A small model that predicts escape time at each pixel, trained from scratch: decoder activation silu.
Rows from block 3 of the decoder of a small model that predicts escape time at each pixel, named by matrix and row number. Each number is 500 + 25 x the weight over its row's rms, rounded and kept within 0 to 999. All counts start at 0. Numbers have three digits each. After the name is the row's rms in percent of the matrix's.
Before each channel's rows are labels from the 100 images, of 14976, where the channel reaches its highest value: "strongest on" is what is common among them. Only what is clearly more common there than usual is listed. The data: views of escape-time and Newton fractals.
# conv: 3x3 conv (decoder.decb.0.1.conv.weight, 128x128x3x3, each kernel summed), inputs 0-127

strongest on: tricorn
conv.32 083:522508514499512432523525536490472496455463493519477512469504502468489496476511449529498456479479537521481512490502457528461542479519469525512435479535519502501510514487514502479467527511467484552507460472505501483527520490470526512477518510484500495516465462518540491467524505489516501484540499481504500481516497498520536504440465512528472513481500537489513533522490501462475491533468

strongest on: Newton basins of five roots
conv.79 078:474520474499505441510475484476468520504518519506502515494532507480473492504482526466473500472526515503461455503448522454501490512496498514498495544539475520514471426541504453480499524480512532473486530500529495493500485536521492492506536515549503468510508464527476487520518516532476518478482490525507498490524469461522471520478507468480484478566516474479516525513519509527488484443522

strongest on: cubic Julia set
conv.43 086:499509494487495470514478489469492528501537479499478522488445465470518497491499528513492511498490485533512472495584520533506505483529467470522504518522456529512495499482465488507514515475533485506504492491521505478459525502472506465451511515525489505514457504439509469515493483526515453452431513508486501488467524508516484482545480483462502500485486501535445451493503503546518490519503

strongest on: grey; Mandelbrot set
conv.26 087:520513503507512466502489459518485512473503510495445472456465447454483492525491495511503539532472487501564480523489493503536522508513508484492502591468527504496462507508485512519511459481482536466536442500518513498470502519478504486509502483516472472529548506527447477518513521492510484485519470545458491473507496505500476489494475485482537499518513495527508445511515532514501495508497

strongest on: Newton basins of three roots
conv.114 130:510499516494502538506493541474478479514459492527477506502407515501472489471472449493488476499521504522521493495511506510530500539490511474524498507547514475465457487498488512502477482535493504451481488536499514452493485500531548488513511494479487498502516511493505526500492430504498536473556529511499523502494551469478509508501493461548482478470540503520447509550510509514514507483498

strongest on: Newton basins of three roots
conv.28 097:496492529510490513502501539484498551544482522505455471492506443495508488519456555524472495485558461530484510490538468537488458487512506494444490495471478465483488498503499490503491533481507505464500480502499493470506490522503487504420525539482451503518470479446441467519489501492498487508535529501530479495539511488497486479483513487480494488483450474505494517477497479485486487522521

strongest on: cubic Julia set; Julia set
conv.45 101:484520517500501461507525421521509518483519481511471545463480543496517466494507495519491466535489485509468519503522494459497491442520441505531507499493510511506525531427494488492474519486534514504486500415523473508495510501515496490475514493486487499522501536514500524507514456518450513504444536502507503515463537510511493518506461527529486492485528507501448496467504498480515493494492

strongest on: tricorn; Newton basins of three roots
conv.74 101:487448486492434558437485512499484483496490512512491426487489470479497480493511542491500499503494518469477498501506513501516480508452525507484511534474521453430501500480503518502508486484505481496506498539446483476482493450455485446500536487476448519517488484469486502513490480488474524516526495486520496499476474490455505498510540488492494507510507476496501513502426489493507508490472

strongest on: grey; Julia set
conv.110 099:499470478509500490498491504502494534495493514508528492494470481539506493515480480444478520514469491463511507469520512484506520516487499496551538547485504506492465435529488468503500475526495502430494522525507502477498495490484493507486549484493442496508507515458474408522498523506507521487478499508460494491487474529472462448489516465515561497538521511497526464492513477515513474510525

strongest on: Newton basins of three roots
conv.62 100:502428500488420530427495507515486485512520523493509431501504484513495479488492517504503485514504494488468509497500508506508478483447543519473520528468517473455495496473509501512469536447508474523495499520436476489483504435460488463490516505493475510502480475502479488509493485491487517515522512482518495490471489484441507478499525491506509501501488511491520505521421496494502499468491

strongest on: Newton basins of three roots; Newton basins of five roots
conv.78 098:503512474499498485499499534500474508459486467519490501494497503484502492486491528503496508460509529504514504506495487527521505502507539453442493513484490483465543507482495521487453447502475525514476501532498475501515478499482470476517466462479464475502491485497518494498475455529448516491525529475466455505468483492501476484522496476464513503463523461511453509384495486472459493481490

strongest on: tricorn
conv.15 087:492432488478430572424487519509477467481512499509508434487490492488494470481515537491503486510510503473478500487507503522512488521441541547480480521488505470447497478485513508510474515456515452515481488536439491500509499450473492474478493508490501486485496470487501516507475495500493515503523516471505498485496486485457475497515520479513491527484506502501487515517437496506508508502469

strongest on: Newton basins of five roots
conv.81 096:481502488487502493492488465517521477483493479449482497460467513483549487503477482528487517503493501477472479499539501469491521482510418493519473489540522507498522526494519488498498517487550505501477491501494491486534543505491524517469499535491523411515517504480500498498497542501531466514421462496525496457514510478518449496540468494512487503471494512473477489535486503542464493482494

strongest on: Newton basins of five roots
conv.67 093:504496462482492531505449469456490499453467442482474513455525493499499476507442483497490498511476548492505450502454510442496462483517505498471495435484499507484511456502455493500509490520538485483505464540512467501526466500512486501485543515479505488539527532482506503496501532543492531526510518482515466495488434473489487482532526468494501527466501492475490511506500488497506498505495

strongest on: Newton basins of three roots; tricorn
conv.53 085:502432479479435548434492544497487509478497497498520420495493487499491476488506514498514495505522503503488481510495499532515486496442540484460510514504487427452517494493479516505493496502477457507489478538429473503486498442464489477513494498475477485505490469483506497494498494490484505494529502471541480481484509492458501492490520487514504513501495484497473493492431484487489509479482

strongest on: tricorn
conv.23 082:491514488519507502522425457490470495453506504496519506494470530511526475498505471452524530498439500489513472508542484507500530477503438495485535509494480494480504518533493500494512462515498484520473549519506507487494513489497490498481515499485527480469471497492493444502504460512482543535529498495458527506480467459506448471518516484526503442514548531525451453507494487508509524504504

strongest on: Newton basins of three roots; tricorn
conv.16 093:503434496486417561428488509506481473501489514494511422500488484507490479491497528489507499511505508471469485499501515513511477506445530515487508524486504465444495486471492513511502510478513469507498483534438480480489511441461494462494517503483472515508487478472483489505487496495480520515526496486525492494484491487451500492511541496509499517517516490491502506505413491501505510490480

strongest on: Newton basins of three roots; tricorn
conv.59 101:503440476485433546425474536505496502498478512511507448497495490496498467479518526502495495498504506485498500489522502517505486504439543495466508522474505442421518507489488508494488485476496462518490503512434489498472484431457482464509515495457491511483471479487511500506481490491497517499522500467529494486493478496451505489523530484515495508500506516504485506505446484478490501485464

strongest on: Julia set
conv.36 090:514486460462491491482483479494448474494520466480523501474530512519520548500470493444493555494464494529581528532497458502486498513507473515528471486501518532508472518505492492496488464531528497463470468463495511461535489495520500515491465545496498483495492509507459495492510499467477504493518552519420523497499477489479458529506521447471506510504484519492505490509492492503490505488526

strongest on: tricorn
conv.41 068:504492490462469542465509547493481504473548465517492468506482468504486464484503499456509524537528502471484504511486499500525490541504506528494493542523487479474512451522519512522511510524490521441496458519486504507481469481437511484505470533487502504519526459503509486525512508517499486467497491505513470470457506488498474506475541471492520557498495418505460481482470484550487517496516

strongest on: Julia set; cubic Julia set
conv.90 123:493499494516492518496508488519506492499468513489472503509466513501536503519510506536502488497454476509501536505510501443485522494489457505522503488458539478466493519404480481485473461534535503517491488449501497495516484484518469481500465490446473493532478515526516514510502443479482501526470556516508462484479455505494488522537448526507510494494525508485433484513493508459505495479513

strongest on: Newton basins of five roots
conv.13 069:500498481507463494468472541515489474490500559503481466482474485473479480499519476463499468513463504428486498510501523494513498521491499500479459562494490489451518490498493514520506451509487510493528495483475525503481483468467502474531522441498475550508432493496501493517507518484471499484431501500548467508475448472500518497505528494521482479511511506526525496489463468497459513503482

strongest on: cubic Julia set; Julia set
conv.73 083:497496480504494445485516505470512479494456517514500501518466514424469493458542498456455521504560534506465496473524486520475497502501462471507454498505504515487525504465472471454513470499493506532507508525489501495527477517512538520510497514545503478517501508462488533487496488514519506510503452484450477495498522524510468528495511494524438532460508467546480470504502499482515475499462

strongest on: Newton basins of five roots
conv.20 108:515500497509497538504464459478480520486498494503532504481535500535493522510492479480514488478461456500535453504535496522500468416511489495459544496452514501468444490489514492511507513478537500519511502488505493536453492486504475435520519481502479491491461527487491506501492477474495522495494508509495446521497485475483516463477487459464523493542510506458457551494487480483451498484510

strongest on: cubic Julia set
conv.29 110:507499484480501520500523495528493484470521477502539495523563512495500495484545435497503505506552489472513498508479514548515519465512513488520493452515502510533556501511504530490561469534493500537503563509490495524524494491515499524492533493530509471505492552488492490420498548532512476457497517478481477505502538551501501497518530510491502508534529491527518475494500492467500505505472

strongest on: Mandelbrot set; grey
conv.85 095:530509466497503402520554519556457482509516459531492481487505482510525517479469460477512484497495486508478483531436522497506529501516528495517487480502506527520514514539515497496483498499510518471507476506507516477514449502518480498528491520557496513500483493539493508492490501478538489483475498515421530485517523495520523538532539478461533502490501518517525498473511528466478509513498

strongest on: Julia set
conv.82 101:533506511495495478516517489506542479518500495505487515494476510493500529500519466481520482502495504439491541519527524467471526527495499478532500491515555482490465494474464500513499420511512523498487484473512477517507465510503530500536473444502450511534496515485472489516518476494517469464464436542497517507515493545489532540509428528534510519487532498501472514467504535504489516500514

strongest on: cubic Julia set; Julia set
conv.40 091:469512510472498511496524462486444489506520539488519515506492551504547476490489493485486477503472488531481563514433507472478476495510457495535520526487504509510494537491480474471496510479544489508485509416516499505505485493507492496504483509483504554508454516459486504516511479494497475515478485507501474489498533525515470514458446501495503466456518499482420500468490485487503482489517

strongest on: Newton basins of three roots
conv.35 100:466482528495471486465480518500468502505508489476486479486506494516458477520531507493485494510497517490457470483488514458490433504470531505471452509491458492458469506518490483497539493428456463470493484495463518465471515456499483468483496522476511482493455440480486502507495486498474485479497478479509492532521457477480528492481520505481468465507449519473497501537472486512481499449509

strongest on: quartic Julia set
conv.101 075:480469492515454551436508467540482508477543526468552451486467508488484462473481540484518521514519484464439476526514545536505519496454479539478485518499468464507500495519521518503505533483441485468491498535480488455511499482497485478498501494525497508473508501490502502487487532496515488490509524470498484498533524464513497491535520510511484508506482537534524502512467461483456498500477

strongest on: Newton basins of five roots; cubic Julia set
conv.87 119:501507513499493467507514484537530510529498493469525528519483504506537507502507507522503549488467475521505512512511511437499508495502450507530492503504523498505502477408519489502438458507519500512506472403524475499513477494515511499505459506476499482481498510523524531523488472509467474472461479492496486512507479496519484511540459525478506524518527514479422510535505514524503509511510

strongest on: cubic Julia set; Julia set
conv.112 106:444528477500522509520464491490493520524512488519487526497484493423506483430498500459446524511520509512521494462467463486447488500528493509500511504460494521531484491496498447414511486531521507485508520507516493498488498525501451491507499487492519495511521510501517495487476505499501477526476524464467480500522478489526484496502485451476432504496498480480518488495522460500494444506473

strongest on: Julia set; cubic Julia set
conv.124 098:507494497498475472464463448405533518487487509514505476513513493496453459489528495475488490498477478523446511463509487466489487485477475486519499485467454517482487531512496497487507508490476495474500498422500484486508515487500513479533465520508537509520499472497471517492492520514456478513479470501436475507490502534505464500464487488487479506476486449456495494444487497525533506511495

strongest on: Julia set; cubic Julia set
conv.42 089:550510503514494476502528517503458457462507526443472532513480491517534520521518440527541505534521462495487493555503491497517497540507476540496445456523506492491495466524504532511492513525545489478468469494507499474510463477497536512480498500506487501501486516498482493463500529477521480447482550534457478523524503523507501493524470531470535463507499505489511452521494526504514525484501

strongest on: cubic Julia set
conv.97 118:523503499466506491511512492502488522488488492495438513513470512493469503528503416516515485494505480532494514520477504496506495517502513472495501487495458523511480468559492514518501491537445490481462528466495538484518499509512515501493494479533508454524471513494480486461548554509492443465519461521524476509505490493484548507456506488494499448495452498505532470555513532508483528505527

strongest on: Newton basins of five roots
conv.80 097:481501494485486502492419490470484473506498495494510495515497483534515548502465483446513503481470501530520501513490466479492489477514440479493502516542486534569511495484465509529524487505523496467530538502495483482514492516522510500474486460492495485489501494483457471500521489475513478491490514528509489469511491487519489462464419471461506479446471458446515535501497525496515520495524

strongest on: Julia set; cubic Julia set
conv.48 082:499495503512505492493481471523482482495476518511470501463450504484506553491538537464495495505504477506499511524511475482475551498499453531505443455533507503493496499501493477483494488501516498487475495469490492517552514496510545477478472509518562506448511507494541484476501496493481511534420479506416496520521497525492484497554466490497493490441474498504478483463495507491501491505512

strongest on: tricorn
conv.12 097:501450489494429544432491547515492512494484502502522440487495488495490477486513519502497501509510516493479496497509507533505475513455537488449504515490475436433534504482484513498488499513473480499491481547450468488479498444453482475512506517454490492507498477491505495512490492488488503492543498473535480479483510501473513485515541503503503525497508482506476497492435477471459503488486

strongest on: Julia set
conv.120 087:542499475471517487509542484529494488522504537476510490479461473540487461494503412488492523528496464461489513517518518483512501514519491525501514515508477543556464499509485517515517489526509491486509493498503495480456515527473506479525505480522479528501497488514496441538522524479534486496472511513416511475458500501504472482524479482483544449491508512496518492484515486543490525490548

strongest on: Julia set; cubic Julia set
conv.60 083:482503527480478520518510462528526533534503491444511480537456514475501529495495487500496517480499498500480553489512516482480546507467473477541482487546540532501446463463502487501530467522486502464502491482505481472505560492507536505479515464518495509492513525511498497477527555522544507527442517473499497501505518499474516483517437514487480526491529515515493519482484533550470515483492

strongest on: tricorn
conv.107 086:496470508481461488466472450541502512474489524471478466479455467504505453484519535524515505492478489460513498497469534505501496466507524486452514569488515501468505518468500491487495502456519479492520457514478458486470501471467480513508537474475490496506508495497516473484467471478512507507472475479485493519413466533499524474519516487504500502485534504487522538540461495475502481494462

strongest on: quartic Julia set
conv.4 106:491432481488426592421490503532476478514505527498531421497478493488512468478500516500510501528492503475481490512498512537520491498460517488496507517500507480496524490480482527512522515495503453503499529517434491524485500450467508520496507505499505494492515497481472496481502489490523489499487456472538495468478521498467506494498534503498507520510507508508509491508426481512500509498480

strongest on: Julia set; close-up; cubic Julia set
conv.61 140:500496550483494423500519452520515517532495545472492493524507557530526484522518462528511475554489499489455512496504512481492498487496447489535514507492495496529499527487515498517503531485541503517484461431508486486517521505508523506475477516526501513496502472485482518515498504479514477533459442498441486474521513474522493486502466529519498467477494534472429511495492507494490516497512

strongest on: cubic Julia set; Julia set
conv.103 120:473513488502521514517478512481490493524502480552489512496488499417505469433492494472439501493512507509514516436497480494450499513523490503513483498453508518517496522493500455409508492529531507507513498499505504495496494524505453493490485507476502498515518508491507501476454485475509465514481500443465495494537487502523486496518482463477439501485498482481507505483512466488511448504454

strongest on: close-up; tricorn
conv.98 123:542520516520513437515527418519472479494458501496469506474490480527539554523500460519536521513520491483476474536473556495501479460517501482491556504539505530525498493488498510529510540485467522490485491486513469515507490527506531509488518485520529477480509532472464504501500537497492528471494493542487507496493499505496509484479456523461524491473474497474529483537509551509536506503507

strongest on: tricorn
conv.126 101:531516492485493461482532511547459461487460473489486493496517466495496533516522465487523523495492483462534551540476519456526534538504477481540448516502495530530495462522511522523485498488524519503505460489513473452519493510502508473514523515520462470502493526511507459464507514481506520468502461529452490471504478511489484518497503509519544450494522531499529500524510534486504545453501

strongest on: tricorn
conv.19 129:470535495485534497533478510490480491515493495508504528479497483448494488435489495475434485511510495520502508449507472496443504506529500500498506517453487515511507508486481441424504496505520524485490494496529513487500514531500433504500504485486497504520497514493510478486450508489512466510479499449490498494506496485532491472494486466481439492488499491500525491510534445485499437518438

strongest on: Julia set; cubic Julia set
conv.68 105:493495507508509426506503496491502534532464484505551507487475508449512506488499491510467532513467482493512540498509498490452520514511450515496547509503516513542488516448514443471496515493526498459515446471508506511495510517485505528456483517511520459498494470496504487553495446490501441459475449505469530508506511493543527514534465493492490486500518474496492481463506505513525476495506

strongest on: Newton basins of five roots
conv.75 107:482514506509485494492455491478498503474459513468539508484506523515484515518470542501499506501521529534436484491504485534486466451508499495415515484467472473519506475538460491500515531508466507463506497507502501467487528512492475516523512489504523485487474460486494458531500525505455519496533534507518475490454464509508502441474518507491495470479453497534481452535498491464465490505510

strongest on: tricorn
conv.57 118:489508514506494483497525511491516475529490498518488491503492517412510468430477502548449487518533543518480501460504507498450513517504521524520472478481499505487528541486487449423464516500521503505505470494497518491515493508487475470493504519503505494514514467501504505492446507485518477502476519451468488495525473485509515512509419506479460484503480526486489497498499477482495444498474

strongest on: Julia set; cubic Julia set
conv.5 081:503469515496489473500518499533507530474488493525479492520462547487456534518531480492483560478534488492507534510508467489465530525485486440531485474521491520524451459515477468474482478548487479516511473509490514470517508506549505505479485496492503494484509481489505494500508450493486500521485525529426470508493491488483467532543440519469520483485507466533540487487504514508496491467542

strongest on: cubic Julia set
conv.88 087:477499488449485516511461504511503479508538539497471502509518468523493470529467486512505476534506509493470486487470438533498478525495510497524477556461488509490486491483474484504509493523451486466508490484509510462473508461530472550447528464509480456479478492476467449503512484492478458483517541522495482534506511510518488466515477484464516503502477491495483462568502536459504492490493

strongest on: tricorn
conv.69 102:495443488493427537434492551498491500489503494523511434485502491502472470485512518493503484500518510507474496495492485529512479507450540490456505517490488458435511490494504514501486494483483460504500468523433479509477503444458494482502479517473505492492506461518500488510490474499475504491550497487543488492480475481451493486491521492499505519486492477502474494507420490490489501486488

strongest on: tricorn; Newton basins of three roots
conv.49 114:498489504507477465472470547521481506494542482489511492489533475516448492504510522474493499494509493510480503490490484556507486512496534496419497499482452474447484493491499503507478484486475504485510457539481487487481495465466484491483445530461533508501510454547508476522499461495442530506561509495537497505469450475502488474504530498500507528485465474527466467511487488472490506502510

strongest on: Newton basins of three roots; Newton basins of five roots
conv.121 088:508452487490449546438494506479486501500518502494515448503502503521481480502484516486506500496507507496482493496487477523513467473447559538475526522474521476413481486481482504514483540455505473529478454522448489516488520452479481474501518500492481510512498466503485486506482498499485527502509490480531490499487484477440498483481519476479511532508495518476482522500429502516513499457477

strongest on: cubic Julia set; quartic Julia set
conv.50 118:517500518493483505502514505510481440489561501518502488510476533492533511472513421486483525524543488530536520502509504488509522527509498502530432476536509518535479504554496515497507513522508511503483556473493529489512501489501509499500526506525517497532482531512521491397511526501500476491469490491479474526494509479486499510487512500508508497523499518529566499552492495552506514518507

strongest on: Newton basins of five roots
conv.83 094:476505543490519389521488501482515566501495498494491509510491481539496517524509433474475494451477500514472523466536496498468503470515486502496522524510460496513495525545475485507545472480501500500499478448508499537486501518481491515462490508503474527517501497444477517495511520506514498515500501488535462525500499514487501487478481503518500460461450455472494503538512499485529497526518

strongest on: Newton basins of three roots
conv.100 104:501442501476435516425495503506486496503525493482522435516521470503474480481506506464514505515518492493489501502485499531513492478459538516461514520500513471460506459502487513516485526499473463521487481533447467515467517448433503469475497521481476510524528452505489483493503498496467518500527510486534503495484501480448484486482516486510498536506477469489493497512429499517518511502498

strongest on: quartic Julia set
conv.108 096:528489419488488528498499480504475462485495448493487487466503443490471555491463506454508478487493477519523423517457470511489516482485531459504502463507495525538497480516467496496500470512493497505507546529481500472500488485509490495485496496534473468500495465508469476499509462488552493488479550515501526502485510519517508534506531476510498467487512482513558469462488502487514499466501

strongest on: Julia set; close-up; cubic Julia set
conv.10 099:498494486510500497500555489540522488506471534541506500445483498468511477478538465520481474543478502493486556483537525492474538501505466520526475520504503491503473452507513477471463486552491496497483475506497493478503498487464503509483465525496502505524526457536503500507482506485516507532502483478469514488512515468528529505507477539493486478505484531493547489388490497485503498514454

strongest on: close-up; tricorn; grey
conv.76 112:498480496475471517461481505531468514512511496560495484474525498502475467502500521523491518497538538519540493489498507499513472509472527497444491544487491506483504504534509502492478498463466476487465493498469505479508495471517488498465454521519531512515494477501499494511473482471491490489551538495454513487546461509495514527516531505478511488484452506476543495387471510454503497498502

strongest on: Newton basins of three roots
conv.3 091:515451486494449521447483544489501522496476484487503456494511477512458488498508515482507491477525500507474499497498480534513479482458551497436508513487496466430494478494477514514477494488477467507471442547454454503475498457467490478500470508446498494505513452506514490521499483498471530491543501482527496479478482485462501482483516481510508523482503483480457491495460497474477513467499

strongest on: cubic Julia set
conv.93 093:471517511494524471525495475501497524509481470517489523502501488446498499465509500449428533509529507512525500472494502495442497480532492516495526519491502519552469464536506435417503508523501505486497533500510485516498517534496465509520484458528516464504502513482515473515465496522471506512486485481485511497529518497538475496499511438476456517497513490500528509489511465534494441522489

strongest on: sine Julia set
conv.54 108:478505494528492596476453429505525505512506550523529499528489493509480467502499505503524504509493513508490489513488497553517498471495453507470510526479513505536482479505493521500477501512496508483471515501503473519467481512474528524489519451514502457530474503510513508479531519491515480478453450494511471489454547513508518479452499480456489477529491529457563521516487492487496498494500

strongest on: Julia set
conv.47 117:477476520494488517500483491488518504507467504469459473497506525483489503510537512510495451505505509529466461475484512421495511541472451509498492498528476501452504496527503500510517543513501486492487496509472515528537470489511505477474444477483526458456537502526490530506501510498515501486500474510463502518541519492486476469489476536466496519484414510461517513470493510489473527566505

strongest on: Newton basins of three roots
conv.51 114:514508480514498514498490537470488518508445493539467497497436517483477482488467522524501484480507524528512501498497481516542498514500525459481512531502502477452498497482505523501444488513493515482469495543498490465516507502497517459507468494451496484491507476499511512522491414497459527496518532504493521481486504435505483501506496466502497492414492498502451539435497510497481503493495

strongest on: quartic Julia set
conv.105 086:490435491501429548426514526494487469493505493510473425490454478498487468480500510484505518506508495506491480508500508485509476534444520530498490514503496466429501467503509520524507500480493468479496468527447499487496492450468505469488501501479473497509506469497489492517498520490493508480526489492535499477512479485447498503482526473482504521497501494507479489512420482505502519470480

strongest on: Newton basins of five roots
conv.72 103:494509494491506483499456503483449442510462523522476516506521449517527452496481509498492469519475475533534517477524466491471470494506499490494529514477445505475533518529500479496547497500514487489512486493476466545502553488498496496516495436475501513501442488465486477516477502496500509440499504507539481489510496513508487465492508494513486452493486490474469467488501482417517482478487